Weights of a small image classifier.
Model: 25.8M parameters, arch vit, norm layernorm, activation geglu, num experts 16, patch size [4, 4].
Training: adamw at rate 0.00089, 14700 steps, held-out accuracy 100%.
Data: 195000 training examples, 4.8 epochs.
Rows from block 5 of a small image classifier, named by matrix and row number. Rows with one number within an expert belong to one neuron, the router's apart. Each number is 128 + 24 x the weight over its row's rms, rounded and kept within 0 to 255. All counts start at 0.
Before each expert's rows are labels from the 100 images, of 14976, where the router gives the expert most weight on average: "patch colour" is the nearest of a few named colours to the mean colour under the peak. Only what is clearly more common there than usual is listed. The data: simulated stained blood smears.
# router: router (model.blocks.5.mlp.router.weight, 16x256), inputs 0-63
# gate: expert gate (model.blocks.5.mlp.gate, 16x128x256), inputs 0-63
# up: expert up (model.blocks.5.mlp.up, 16x128x256), inputs 0-63
# down: expert down (model.blocks.5.mlp.down, 16x256x128, transposed), outputs 0-63

# expert 1
patch colour: white
router.1 [106 117 112  94 153 137 145 131  92  83 112 108 106 125 136 139 105 158 132 107 126 154 144 109 121 119 139 151 134 129 136 117 121 151 165 172  97 108 142 117 184 172 152 123 123 161 123 133 153 109 120 123 146 130 116 133 145 165 136 146 131 124 122 101]
gate.0 [147 161  86  94 131 102 102  92  68 118 108 127  93 120 163  93 101 115 148 155 160 131 159 127 128 119 118 131 153 130 139 147 123 124 149 129 103 119 110  99 168 176 165  82 114 162 139 127 171  97 110 135 114 154  92 123 139 119 140 127 110  80 123 123]
up.0 [130 147  90 109 129  97  94 128  91  99 115 128 116 125 146 111  96 121 157 148 139 125 161 128 132 117 115 130 141 109 134 146 120 125 152 136 100 100 110 111 166 180 184  93  93 150 125 105 149  79 111 116 137 139  86 112 149 111 105 130 110  80 118 121]
down.0 [139 117 122  90 115 150 159  88 134 187 146 143 114 108  94 121 162 132 161 129 127 113 169 106 134 133 113 102 134  95 131 137  77 133 129 121 151 118 127 103 154 144 139 133 123 116 117 116  94 116  96 146 114 129 131 132 158 145 113 149 125  93 156  93]
gate.1 [119 127 139 142 166 130 132 158 125  97 167 149 110 123 138 139 119 167 119 163 129 122 157 101 165 120 120 118  94 141 111 136 152 114 107 172 108 138 162 144 174 126 140 138 122 150 115 151 154 127 161 105 103 132 109 139 162 120 144  93 203 153 161 131]
up.1 [138 152 117 111 143 126 163 173 133  84 148 130 104 154 141 150  96 152  95 134  95 130 111  85 151  88 144 136 121 104 135 126 169 157 159 145 131 141 119 110 131 129 152  99  98 187 129 128 155 133 137 114  99 108  81 124 161  93 110 178 149 161 136  96]
down.1 [103 100 109 113 128 108 133 108 118 140 118  92 135 121 167  97 143 139 145 153 167 144 146 138  99 122 150 121  89 128 145 108 141 113 139 168 129 158 112 112 108 160 163 126 107 135 132 186 177  93 122 141 108 119 112 157 138 132 136 118 126 128 117 147]
gate.2 [121 146 100 111 147 148 102 100 146 155 139 131 129 137 123 131 135 112 123 141 120 153 137 159  76  92 117 152 121 136 143 133 130  99 120 160 105 108 141 124 146 102 168 164 121 126  87 174  96 122 101 116 127 139 126 112 148  78 177 138 152 126 180 147]
up.2 [169  91 123 139 122 102 141 120 147  98 131 148 143 145  99 112 120 151  87 128 132  86  89 108 117 139 131  75 170 140 149 175 135 139 126  80 168 140 131 150 128  92 114 153 149 163 157 130 103 158 152 160 152 144 122  99 157 136 110  95 136 128 111 166]
down.2 [120 159 116  56 112 143 117 123 150  65 136 145 117  97 172 122 165  84 103 134 111 155 146 166 114  42 144 127 147 114 114 129 158 144 120 136 104 126 146 113 110 167 159 124 131 108 129 124 101 129 133 156 127 169 162 146 118 160 150 178 152 143 136 131]
gate.3 [151 136 154 125 113 132 134  92 125 132 110 104 130 121 102  96 110 138 123 112  80  72  99 108 136 133  82 109 172 124 110 143 162 127 119 172 138 157 135 163 142 101 104 154 136 166 178 192 145 116 144 126 145 147 114 154  69 153 127 130 142 155 171 122]
up.3 [ 91  83 185 142 136 119 118 160 135 130 149 134 148 104 166 120 142 157 135 124 112 157  80 104 132 105 128 147 100 142 104 115 135 107  90 143 131  82 118 118 160 174 149 154 149 128 141 113 125 106 148 180 104 104 164 144 162 142 106  99 178 128 148 104]
down.3 [145 106 107 147 113 117 110 149 132 121 128 124 103 161 119 146 151 168 132 123 107 128 124 177  66 158 148 133 122 137 137 101 119 190 131 125 136 116 105 141 111 153 116 112 133 115 143 140 130 167  89 144 124 113 146 112 175 121 116 164 117 165  99  52]
gate.4 [138 134 176 145 107 110 118 160 133 110 157  98 163 118 141 160 107 130 178 122 109 163 110 154 111 127 110 135 124 156  80  94 150 121 138 132 144 101 149 150 171 108 150 147 161 138 127 121 123 181 128 207 116 167  97 131 110 102 150  99 152 158 175 144]
up.4 [106 113 137 156 116 120 119 174  84 106 142 127 154 119 141 162 120 155 143 119 102 143 114 143 132  98 117 146 105 149 126 122 139 126 121 144 144 109 121 104 175 128 149 147 163 155 139 104 124 157 137 188 109 120 141 143 129 129 107 139 117 155 170 111]
down.4 [122 121 135 108 139  94 131 147 104  68 125 115 124 131  96 150 152 152 124 148 131 133 141 113  99  99 121 114 133 138 112  96 142 148 175 181 169 173 124 153 146 156 173 127 174 137 145 122 172 126 133 172 115 170 149 132 126 151 135 135 154 139 127 101]
gate.5 [153 155  96 123 129 121 131  98 115 129 118 110 140 120 131 161 132 139 104 175 104 151 166 173 118 145 156 137 115 109 158 101  99  84 141 126 123 114 144 159 110 115 123 187 132 100 122 100 147 135 141 113 100 141 155 160 136 155 121 113 143 124 163 162]
up.5 [137 155 120  82 100 101 112 133 124 142 145 163 140 197 133 126  83 131 140 132 164 150 108 145 160 137 115 105 141 125 146 142 147 147 161 138 144 122 122  69 139 130 142  89 114 158 113 134 131 104 149  89 132 111  96 128 101 107 127 140 105 104 154 131]
down.5 [154  99 145 146 100  98 137 134 154 134 109 126 115 148 155 143 112 154 178 155 143  76  64 138 126  93 130 152 135 142 146 146 141 138  90 114 120 169 187 141 108 110  95  84 110 133 118 172 157 142 109 151 126 124 131 106 117  88  81 102 157  99 145 154]
gate.6 [137 143 104 144 117 156 125 135 122 141 127 140 110 139 106 162 143 129 121 132 155 144 131 154 125 134 107  73 138 124 128 160 171 154 120 132 132 147 113 151 117 124  74 151 128 122 108 100 141 138 148 140 125 137 145 116 125 160 136 124 153 121 144 164]
up.6 [128 157 120 123 117 141 158 133 144 132 132 107 163 130 130 133 157 177 143  99 136 123 160 100 157  60 133 132  88 113  84 146 110 131 119 114  72  98 136 126 125 131 105 121 157 121 127 130  97 142 114 124 130 133 147 137 126 145  83 151 127 153 121 118]
down.6 [112 131 124 166 108 140 115 151 120 128 129 136 135 182 167 152  91 147 136 154 154 109 142 163 103 118 123 123 109 116 158 150 141 109 108 148 124 143 129 179 160 126 130  72 164 165 156 159 162 114 168  99 136 151 113 134 114 106 151 132  98  96 146 114]
gate.7 [147 143  98 116 115 117 121  77 119 146 101 133 142 128  91 119 150  86 116 181 130 134 163 159 143 146 131 124 113 125 131 127 172  77 121 142  97  87 141 147 119 142 107 141  88 135 138  64 113 100 124 155 112 142 147  98 115 133 131 133 132 134 112 119]
up.7 [160 153 129 141 156 122 122  72 122 107  84 137  83 137 111  93 106  84 114 158 136  67 170 116 149 137 129 109 156 117  99 129 145  90 123 138 121 115 157 130 135 172 130 117 111 134 123  99 141 108 107 108 126 160 126  79  99  90 151 155 140 120 110 111]
down.7 [153 125 144 125 140 164 122  96 121 143 145 109 156  95 127 107 169 111 191 190 155 138 119 138 166 166 132 134 138 122 110 144 126  93  98 116 111 121 142 123 157 133 167 128 108 123  87  86  81 104 138 160 111 134 117 140 146 117 154  87 119 121 167 170]

# expert 15
patch colour: grey
router.15 [148 138 147 157 195 151 124 178 116 112 120 130 116 163 108 121 114  90 101 117 135 142 121 155 141 137 155 127 108 150  99 129 100 156 108 119 156 162 169 172 133 119 123 106 179 130 138 105 159 162 154 190 141 114 112 135 136  86 145 110 163 129 146 162]
gate.0 [123 116 144 153 147 120 134 111  97  80 121 138 158  92 134 115 137  98 129 133 151 134 103 150 120 168 112 112 136 131 130 115 176 134 105 125 130 110 124 154 149 146 133  83 122 142 113  94 163 102 143 131 172 163 122 103  94 114 103 174 120  71 128  85]
up.0 [113 137 133 148 165 126 149 132 108 111 128 156 160 126 114 137 104  82 133 146 185 105 130 148 109 159 147 148 154 130 108 141 187 129 116 147 139 131 123 133 131 132 150  78 141 136 107  96 173 112 153 136 168 153 109 119 107 114 130 111 114  84 149 100]
down.0 [119 133 122 101 157 120 147  96 100 120 142 132 145 105 122 100 120 121 133 121 128  86 128  95 131 153 127 159 113 125 103 132 149 119 110 122 137 129  97 122 115 150 136 123  63 119 114 109 129 110 121 129 163 142 148 117 115 110 141 160 136  78 155  93]
gate.1 [105 127 140 116 110 130 115 137 137 174 173  88 131 102 178 110 129 135 139 133 151 118 144 106 136  95 115 139 114 150 132 131 183 102 107 129 112 157 117 123 105 150 159 137 123 129  79 119 116  94 131 130 119 141 116 145 124 152 153 156 122 111 154  94]
up.1 [107 151 120 141 161 120 129 133 173 119 142 116 120 137 109 152 144 127 132 115 136 116 114 129 156 128 113 142  92 112 143 121 127 139 143 103 134 147 138  89 123 103 166 147  98 141 145 116 158 163 117 105 143 117 104 139 139 133  95 136 129 131 109 121]
down.1 [130 140 114 144  57 105 137 159 145 132  82 149 150 106 143 142 169 171 130 107 147 107 138 149 126 142 110 112 123 159 106 158 105 129 141 135 139 107 120 109 114  76 109 113 153 172 154  96 106 150 163 119 139 133 152  87 115 150 119 140 134 130 167 142]
gate.2 [111 111 177 172 133 126 148 136 140 124 126 121 143  79 133 126 151 112 130 122 114 104  97 128 154 121 116 132  95 128 121 121 122 155 127 104  97 135 127 144 122 110 104 205 110 148 103 146 161 132 136 171 168 146 136 141  84 130 104 156 125 154 134 130]
up.2 [142 107 159 108 111 111 110 138 124 159 135 139 167 151 118 126 114 161 190  89 120 123 111 137 118 112  59 123 132 138 150 131 154 170 147 133 127 119  86 124 129 103 115 100  96 104 104 122  95 119 135 116 111  92 118 157 181 135 101 120 135 166 125 132]
down.2 [134 112 118 146 107 121  80 127 107 135 145 147 123 114 153 125 114 172 138 128 148 141 144 169 163 132 146 144  96 108 132 137 108 103 147  97 101 138 144 122 145 123 132  99 123  95 117 141 107 156 121 118 137 106  96 127 129 161 195 173  93 112 159 171]
gate.3 [135 180 135 155 174 114 145 163 117 105 132 138 145 155  89 149 144  57 120 167 144 147 131 135  95 144  96 153 142 107  94 127 116 119 151 137 122 139 162 167 188 145 100 137 141 134 162 137 142  83 112 159 130 163 127 120 134 113 141 122 146 126 136 156]
up.3 [111 165 135 159 160 144 142 140 120 107 109 176 115 141 145  98 152  88 100 157 138 116 127 123 123 157 120 117 103  87  97 166 136 143 135  93 111  94 147 167 145 153 119 143 111 115 149 118 107 122 140 157 117 106  68 127 135 120 108 108 120 105  95 148]
down.3 [120  92 118 145 111  67  97 113  85 166 113 102 172 147 101 105 144 111 155 135 148 147 180 148 125 120 150 110 152 104 133  86 163 104 159  80 114 129  92 105 101 127 114 144  92 105 150  89 128  87 146 141  97 149 142 150 123 123 115 119 110 127 119 150]
gate.4 [136 139 156 100 156 151  97 114 132 148 131 102 133 111 159 105 131 126 147 134 126 119 148 157 144 158 120 109 138 114 149 140  96 121 137 157 118 153 114 135 124  95 105 139  94 140 111 141 136 113 141  85 127 106 112 123 142 124 195  90 126 107 150 148]
up.4 [123 127 166  86 162 141 119 136 153 109 150 135 148 118 189  95 128 108 115 125 127 104  84 110 128 116  98 118 146 118 137 159 102 118 119 155 120 138 131 134 136 127 116 106  98 123 111 128 143 123 164  95 133 106 118 110 126 143 160 100 172 154 144 132]
down.4 [181 160 148 112 153 129 132 103 133 147  95 129 119 143 112  75 109 134 125 118 111 148 146 154 178 155 162 172 138 120 120 116 178 111 143 108  91 142 149 133  91 122 141 121  70 143 170 119 153 119 122 138  82 116 111 155 155 111 114 188  95 128 120 144]
gate.5 [100  87 135 127 144 167 123 128 143 129 126  99 135 105 108 183 127 124 104 127  94 130 125 135 142  96 136 138 107 126 150  87 123 153 147 189 100 139 122 123 138 114 121 135 113 108 106 149  96 105 161 112 152 119 147 134 134 161 133 165 156  93 121  89]
up.5 [138 115 109 149 151 118 102 165 161 108 126 171 161 127 152 134  96 119 141 114 158 121 104 134 134 133  90  90 117 136 167 158 119 144 129  68 156 146 162 118 151 128 150 130 111 100 151 133 107 157  97 118 144 107  92 130 114  99 120  99 141 149  97 171]
down.5 [ 96 105 151 121 146 101 117 148 122 133 143  81 133 112  94 118 114 132 141 160 150 127 149 121 132 130 108 145 105 136 114 132 151 108 160 116 149 161 113 128 133 107  90 155 162 159 153 104 139 174 127 148 142 144 162 166 106 116 118 136 113 125 112 151]
gate.6 [120 119 147 115 103 133 127 150 122 158 146 138 125 101 108 167 137 146 133 120 106 132 131 143 109 163 146 164 113 142 137 128 163 119  85 164 101 136 119 128  68 122 121 131 136 133 123 126 113 119 127 110  96 107 109 125 118 165 158 172 120 107 134  92]
up.6 [131 139 121 161 161 124 132 151 131  84 111 158 137 138 172 111 121 127 140 118 148 110 117 125 129 129 112 105 115 131 125 151 128 121 146  82 153 139 160 127 183 136 198 159  98 133 151 127 173 139 116 144 143 135  87 121 140  85 122  94 127 139 136 179]
down.6 [118 146 115 180 144 126 149 167 130 138 161 144 118 128  72 146 124 129 104 130 149 133 113 150 123 141 148 155 102 108 133 126 148 129 185 115 113 145 137 137 135 109  89 146 143 130 130 107 127 141 181 137 138 168 146 108 101 164 123 166 141 145 126 140]
gate.7 [145 101 175 154 110 128 113 117 168 116 147  99 149  97 149 128 132 114 131 114 158 102  95 116 182  90 137 115 113 143 146 134 139 157  93 127 135 130 147  97 138 143 140 134 129  86 102 137 104 175 140 129 141 127 115 122 106 113 116  83 128 142 144 148]
up.7 [125 133  81 130 138 133 135 119  99 150 130 126 107 177 131 113 106 175 127 113 118 127 175 125  91 161 162 142 148  96 128 113 154 109 172 122 110 132  96 134 110  99  99 128 126 157 171  89 153  99 106 133  98 162 152 140 144 168 137 150 125 121 118 124]
down.7 [110 133 187 117 135 107 152 132 146 118 101 133 143 126  84 165 142 137 148 122  91 103  98 140  89 158 152 132 145 131 100 154 145 125  93 100 122 130 140 127 115 100 136 152 169 126  86 110 105  84 129 154 102 149 203  80 127 145  47 117 146 175 154 110]

# expert 9
patch colour: purple
router.9 [117  93 167 119 127 112 100 150  91 136  95 100 131 115 125 141 117 118 136 134 109  99 137 103 142 113 111 154 138 136 130  99 148 155 137 140 160 136  97 118 136 126 150 123 159 124 126 106  85 106 130 155 128 144 135 145 126 123 141  96 156 180 156  95]
gate.0 [137 160 134 161  95 125 120 181 119 102 154 136  84 159  91 156 138 108 107 102 168 123 152 132 142 146 196 175 148 147 111 111 130 167 113 146 138 119 153 127 113 134 101 164 140 137 147  92 122 150 129 160 133 153 146 119 123 125  97 103 133 110  87 105]
up.0 [141 124 145  98 157 135 109 131 103 171 105 167 143  81 199  92 121 102 165 115  97 148  74 165 118  86  82  85 144 133 144 112 120 105 153 124 100 145 109 137 181 109 118  89 101 147 121 162 154  96 159  87 121 126  81 164 148 145 141 123  98 147 148 165]
down.0 [150 163 144 129 100 145 143 118 126 191 124 156 135 127  90 147 100 132 108  73 156 108 126 127 128 119 125 131 165 142 100 133 119 150 150 167 136  90 149 148 148  93  57 137 162 115 165 132 123 132 157  96 157 118 119 118 154 180 171 145 133 112 135 137]
gate.1 [115 156 107  84 102 176 159  82 120 155 152 117 108 145 107 149 130  85  90 140 120 119 155 169 160 189 129 108 130  88 117 173 166  81 117 158 100 137 114 115 100 138 105 184 104 104 117  83 103 118 128 104 151 131 118 130  77 156 172 126 118 117 146 118]
up.1 [125 145 110 100 106 148 117 168 126 157 176 120  99 157 152 121 123 113 137 106 127 132 101 146 132 145  98  73 138 152 107 154 123 100 134 165 123 145 132 136 153 151  92 111 120 139 161 151 144 133 157  97  94 134 107 100 127 118 164  96 141 131 203 150]
down.1 [165 117 106 131 127 127  93 138 120 136  60 120 134 146 129  97 104 125 147 130 147  84 162 156 145 158 160 150 171 118 161 135 143 146 159 130 145 128 142 131 137 108 132 140 122 155 137  86 123 126 123  56  91 153 114 142 155 122 129 119  97 144 137 173]
gate.2 [134 125 149 175 124 147  81 132 145 148 116  79 119 107 132  92 174 106 116 133 120 144  92 120 103 147 154 145 136 139 164 103 139 106 177 143 154 185 183 112 154  89 111 140 121 116 133 133 132 124 139 110 131 150 144 139 101 129 143  75 127  98 119 137]
up.2 [122 105 124 165 119 155 100 150 120 161 120  92 137 108 145 130 189  98  92 150 125 158 112 128 106 143 114 121 139 134 149 110 174 113 169 165 148 147 159 113 117 116 122 109 139  91 134 108 143 107 133 111 145 142 181 143 132 113 159  54 142 128  85 140]
down.2 [139 125 132 125 135 114 149 191 147  77 130 157 118 107 127 168 165 140 126 135 153 123  82 121 124 108 141 121 101 125 121 132 188 158 137  97 109  82 120  91 157 142  96 128 161 143 130 112 110 148 132 110 129 127 142 112 124 131 103 122 140 151  96 110]
gate.3 [163  94 143 118 104 111 123 128 108 170 128 126 132 141 157 117  97 117 170 145 122 111 156 131 113 143 129 146 152 128 147 104 136 133 122 164 140 126  94 136 127  88 129 149 131 143 137 114 110 115 177 112  83 106 112 136 170 138 126 128 121 123 179 135]
up.3 [136 147 107 133 125 119  97 172 127 116 154  94 111 141 122 181 136 158 117 125 140 161 120 135 104 111 171 158 117 143  94 133  81 111 109 114 106 143 145 103 121 168 166 126 133 124 163 140 138 148  96 155 113 101 139 122 156  85 137 127 132 127 100 129]
down.3 [123 156 154 148 108 113 174 137 141 114 113 109 114 129 115 192 160 104 113 134 131 142 120 114  99 126 125 157 121 144  96 166 133 111 137 132 133 108 140 145 134 167 140 141 167 104 122 134 145 120 141 197 158 143 156 134  96 126 107 120 143 125 136  83]
gate.4 [156 108 133 131 108 140 120 101 164 163 102 118 147 106 133 139 146  93 106 129 109 136 136 157 114 146  96  92 142 118 173 143 127 109 124  97 117 128 118 123 105  93 131 123 132 101 135 114 169 109 146  96 119 140 159 127 121 159 163 114 118 102 117 141]
up.4 [113  94 100 101 136 164  80 151 170 123 147  95 162 121 106 134 179  61  67 147  86 167 126 172 113 108  83 132 153 134 131 184 127 108 120 119 117 113 120 121 118 129 164 159 121  50 134  77 107 129 141  92 136 108 162  88 109 103 124  88 128 165 122 126]
down.4 [139 127 164 145 161 124 144 115 134 117 104 144 104 100 114 108 186 164 104 119 131 141  85 141 111 107 130 118 118 134 101 116 132 134 154 135 125 105 151 125 136  96  86 115 158 129 117 138 104 156 121 159 155 104 154 124  98 161 141 132 158 124 130 120]
gate.5 [144 119 148  95 101 113 132 113  84 111 153 134 108 153 154 134  65 157 111 119 119  99 102 156 124 178 141  85 164 128  98 125 117 132 113 160 140  97 106 132 136  85 133 185 146 164 127 128 122 120 169 102 112 122 109 100 118 148 149 120 105 118 177 116]
up.5 [122 121 151 187 141 125  97 138 114 139 136 145 128 136 107 121 123 148 117 117 144 145 181 145 100 123 105 137 135 117 115 107 127 149 144 136 110 129 133 147 109 107 131  81  81 165 156 146 162 136 109 125 116 136 135 155 201 124 135 136 128 136 108 184]
down.5 [ 87 151 138 173 123 171 136 147 178 116 173 160  91 188 124 158 132 162 155 123 142 155 163 127 138 106 164 121 129 173 139 155  93 133 102 138 119 156 135 134 126 135 168 112 137 129 129 144 152  84  89 131 141 146  87 121 134 102 122 115 171 110 157 139]
gate.6 [101 120  94 177 133 137  91 176 136  94 144 122 138 121 163 175 141 165 118 131 160 162 123 153 123 114 144 139 145 139 137 141 111 157 129 106 148  99 158 101 133 145 149 125 139 106 173 124 140 149 138 128 103  87 184 140 188 110 119  90 128 141 103 127]
up.6 [ 89 115 107 191 132 130  69 186 125  94 148 116 133 128 160 159 117 173 109 135 155 155 109 138 115 114 165 149 113 150 151 132  83 138 146 102 142  94 170 128 121 144 134 113 150  91 156 142 159 152 116 129 120 114 149 140 181 121 117  78 154 152 138 146]
down.6 [ 94 154 105  97 118 141 126 129 143 172 148 101 116 162 118 180 129 129 151 120 143 167 157 100 134 104  71 128 108 123 124 142 115 106 118 127 117 107 132 154 126 145 175 116 130 140 167 163 121 119 111 125 124 110 146 149 161 130 135 134 161 110 106 101]
gate.7 [151 157 149 130 158 145 122  80 124 129 115 175 117 128 128 131 130 101 104 160 136 104 124 161 155 167  87  96 175 107 130 100 135 129 151 156 114 143 122 163 110 140 125 135 120 160 112 146 168 114 128 118 131 103 101 112 133 168 174 112 140 114 137 137]
up.7 [175 139 138  91 132  90 110 106 132 142 130 175 138 145 101 131  84  98 127 150 126 105 122 155 167 163  89 116 146 104 151 151 101  93 136  89 151 157 121 122 154 129 130 144 132 180 128 147 159 128 129  93 132  93 115 111  91 161 149  84 113 128 122 133]
down.7 [126 122  94 122 151 128 141 115 131 149 128 135 118 140 108 124 109 114 129 107  97 109 114 126 138 178 114 120 143 120 117 186 161 101 174 145  91 164 109 147 118 150 111 145  92 167 142 163 138 146  92 117 118 159 149  85 124 161 125 154 103 126  97 111]

# expert 2
patch colour: white
router.2 [119 158 133 132 180 121 101 134 118 147 141 123 123 132 119 124 125 155 112 122 180 161 155 123 125 106  86 123 108 115 166 156 129 148 165 156 102 115 153 123 151 118 112 147  91 161 151 151 120 104 161  90 162 130 144  88 104 115 128 148  97 130 115 132]
gate.0 [178 115 123 136  88 114 145 103 112 144 107 120 123 157  79 127 126 142 108 141 132 139 159 151 123 137 145 113 146 129 119 138 131 128 164 130 140 162 135 131 137  54  76 127 135 161 149 122  98 108 168 130 110 135 146  81 115 132 137 139  93 151 147 136]
up.0 [135 106 113 162 155 160 132 174 139 120 120 132  97 135 178 130 149 166 127 115 116 143 108 105 121 137 122 119 117 116 130 108 122 124 105 136 149 144 170 168 144 125  95 145 158 113 146 133 112 172 130 132 117 132 135 114 146 101 129 108 157 131 139 147]
down.0 [144 139 127 136 120 143 130  93 120 143 166 100 128 135 120 140 140 107 145 107 117  87 117 173 122 172 127 122 171 101  52 111 161 147 120 151 130 120  87 131 129 141 116 139 147 126 111 104 108 100 149 160 136 128 176 135 136 106 109 127 105 157 148  75]
gate.1 [155 100 117 124 101 122 104 137 115 103  99 131 123 123 143 114 112 152 114 128 128 107 116 135  86 111 111 109 154 134 171 116  93 131 121 116 143 137 160 146 150 133 144 161 119 127 102 176 148 119 100 114 105 163 134  97 133 162 126 135 114  99 133 174]
up.1 [102 138 123 139 138 154 133 100 115 128 170 136  89 137 117 144 150 141 148 169 124 147 123 118 140 153 139 168 157 132 140 121 142  89 139 157 101 138 130 173 135 120 133 105 124 123 148 122 104 107 115 132 146 134 129 136 118 124 181 104 139 160 137 117]
down.1 [ 69 116 171 182 183 159 126 128 123 113 123 119 136 122 123 143 123 121 127 116 141 152 130  70 163 113 106 103  87 136 109 143  98 111 116 111  96  95 151 163 147 134 132 143 132 139 116 121 155 150 160 152 138 154 113 146 102  76 111 108 164 147 156 112]
gate.2 [133 126 147 156  97 118 109 114  96 112 140  91 120 138 110 126 119 151 144 144 133 133 144 165 169 150 135 127 157 119 183  91 167 120 119 126  91 134 149 173 113 103 100 161 135 107 130 138 148 135 118 138 145 152 144 101 117 165 119 159 115  86  95 147]
up.2 [117 135 148 124 121 152 128 133  90 114 168 124 112 140  96 154 134 156  78 130 163 115 140 158 158 163 126 148 159 149 148 139 131 123 135 126 105  95 150 112 145 134 136 109 116 130 138 131  98 151 138 105 169 113 166 139 118 146 109 141 130  72 114 121]
down.2 [110 141  97 131 133 123 156 110 117 108 112 120 145 113 136 123 151 110  94 125 171  79 196 143 120 148  90 114 167 159 155 158 128 121 132  72 127 105 116 124 132 103 148 120 113 155 118  98 163 123 126 138 158 152 154 185 104 111 150 129 134  84 108 165]
gate.3 [128 125 124 130 160 142 146 141 143 170 159 103 151 125 102 102 167 119 140 166 151 130 150 162 156 175 110 119 129  77  62 156 174 147 153 164  88 162 112 137  87 122  94 134  97 168 170 122 125 127 132 122 166 132 136 117 156 119 145 142 123 162 113 113]
up.3 [137  93 136 143  97 126 122 117 116  74 106 154 117 127 156 160  83 154  80 104 120 122 101  87 105 102 140 118 139 161 160 111  99 111  95  98 177 122 160 105 135 143 159 121 164  63  89 147 129 140 133 167 132 126 129 118 100 147 106 119 158 104 141 140]
down.3 [110 102 138 154 145 176 125 154 133  82  81 159 116 150 157 123 134 150 104  82 131 134 143 115 111 118 155 117 157 159 154 101 120 177 115 138 175 127 158 157 131 126 155  53 162 125 113 140 166 137 117 124 153 135  89 164 112 135  95 144 167 117 132 129]
gate.4 [121 131  86 157 150 123 138 123  85 122 116 113 104 184  93  95 118 147 143 129 121 144 156 134 122 138 128 113 149 114 122 136 122 113 157 114  79 184 125 181  99 138 124 138 101 141 143 133 139 107  94 136 139 188 133 129 165 109 110 186 113 158 112 176]
up.4 [135 139 166  90 108 104 125 142 169  94 159 114 137  76 135 172 120 148  78 126 144 105  97 109 134 139 176 153 129 128  87 128 106 121  92 124 145 111 147  96 145 148 135 140 180 102  91 125 101 151 133 158 152 110 138 126  67 156 133  88 134 101 151  83]
down.4 [116 108 124 136 166 162 131 162 126  90 102 159  97  86 177 109 150 147 104 105 140 125 119 103 133  75 134 120 121 171 140 123 129 136 126 103 154  98 163 123 145  97 146  95 165 103 129  95 146 109 180 119 109 110 118 114 108 120 102  80 186 131 147 125]
gate.5 [122 118 129 134 147 135 134 123 141 114 157 170 146 148 135 150 136 118 104 129 132 146 141 153 130 190  99 108 136  97 114 134 145 134 174 123 122 140  96 173  98  93 145 139 161 129 167 133 133 126 112 178 112 122 128 121 170 107 123 107 128 143 126 167]
up.5 [142 114 155  90 126 144 138 138 120 116 126 143 121  79 151 142 113 132 105 127 121  94  97  77 138  97 135  95 152 142 121 129 120 133 105 137 161 116  96 126 174 169 133 120 182 152  72  85  82 157 154 109 181 137 130 145  96 150 146 118 175 108 159  79]
down.5 [150 127 132 164 148 148 102 139 108 111  86 146  97 139 140  75 109 192 126 137 132 154 127 169 144 111 178  75 147 137 169 113 144 126 136 128 127 142 158 143 156 110 122  77 134 134 105 150 116  77 134 136  78 108 103 116 137  88 146 127 131 114 136 121]
gate.6 [135 140 118  92 136  69  71 111 118  98 201  91 129 151 109 109 111 119 119 124 120 122 137 177 132 122 147 136 124 130 151 125 122 101 118 118 123 164 104 153 114 145 103 194 121 114 159 143 159 132 159 130 132 168 108 105 111 133 157 126  98  90 163 169]
up.6 [143 155 135 114 137  79 101 110 101  95 189 145  98 106 110 138 127 148 151 130 140  98 126 170 153 131 144 127 119 102 159 119 103 111 101 129  64 149 139 126 162 178 127 166 112 127 107 131 174 122 126 111 155 136 116  53  57 126 142 172  94 112 107 144]
down.6 [141 117 152 197  84 180 151 127 114  92 103 129 111 116 105 171 149 102 105  90 169  85 156 123 145 133 119 141 143 124 121 100 117 167  91 147 126 134 143 130 133 144 142 136 114 118 163 154 129 156 101 128 144 130 148 112 152 173 110 146 142  90 127  97]
gate.7 [150 123  91  94 111 102  85 106 134  89 150  93 134 135 165 109 103 108 116 107 102 135 151 155 124 141 111 116 110 124 135 142  99 116 104 130  97 141 119 133 140 151 117 149 115 134 102 177 164 130 127 128  81 133  90 142 137 151 137 116  94 112 161 158]
up.7 [ 82 129 181 137 133 145 145 117 137 139 164 138 162 141 143 139 157 139 155 121 102 120 162 133 131 120 116 133 154 151 103 128 152 101 140 176 140 109 111 137 142 123  93 127 113 139  98 110 141 116 133 133 155 105 144 154 149 118 160 134 141 137 155  90]
down.7 [122 144 174 187 183 169 112 145 141 120 165 124 117 154 119 121 141  85 165 127 140 172 108 153 149 115 113  99 140 125 140 134 151 122 112 123 137 117 148 156 155 108 129 156 133 134 136 105 126 136 157 153 139 111 132 156 127  97 133 132 137 163 138 167]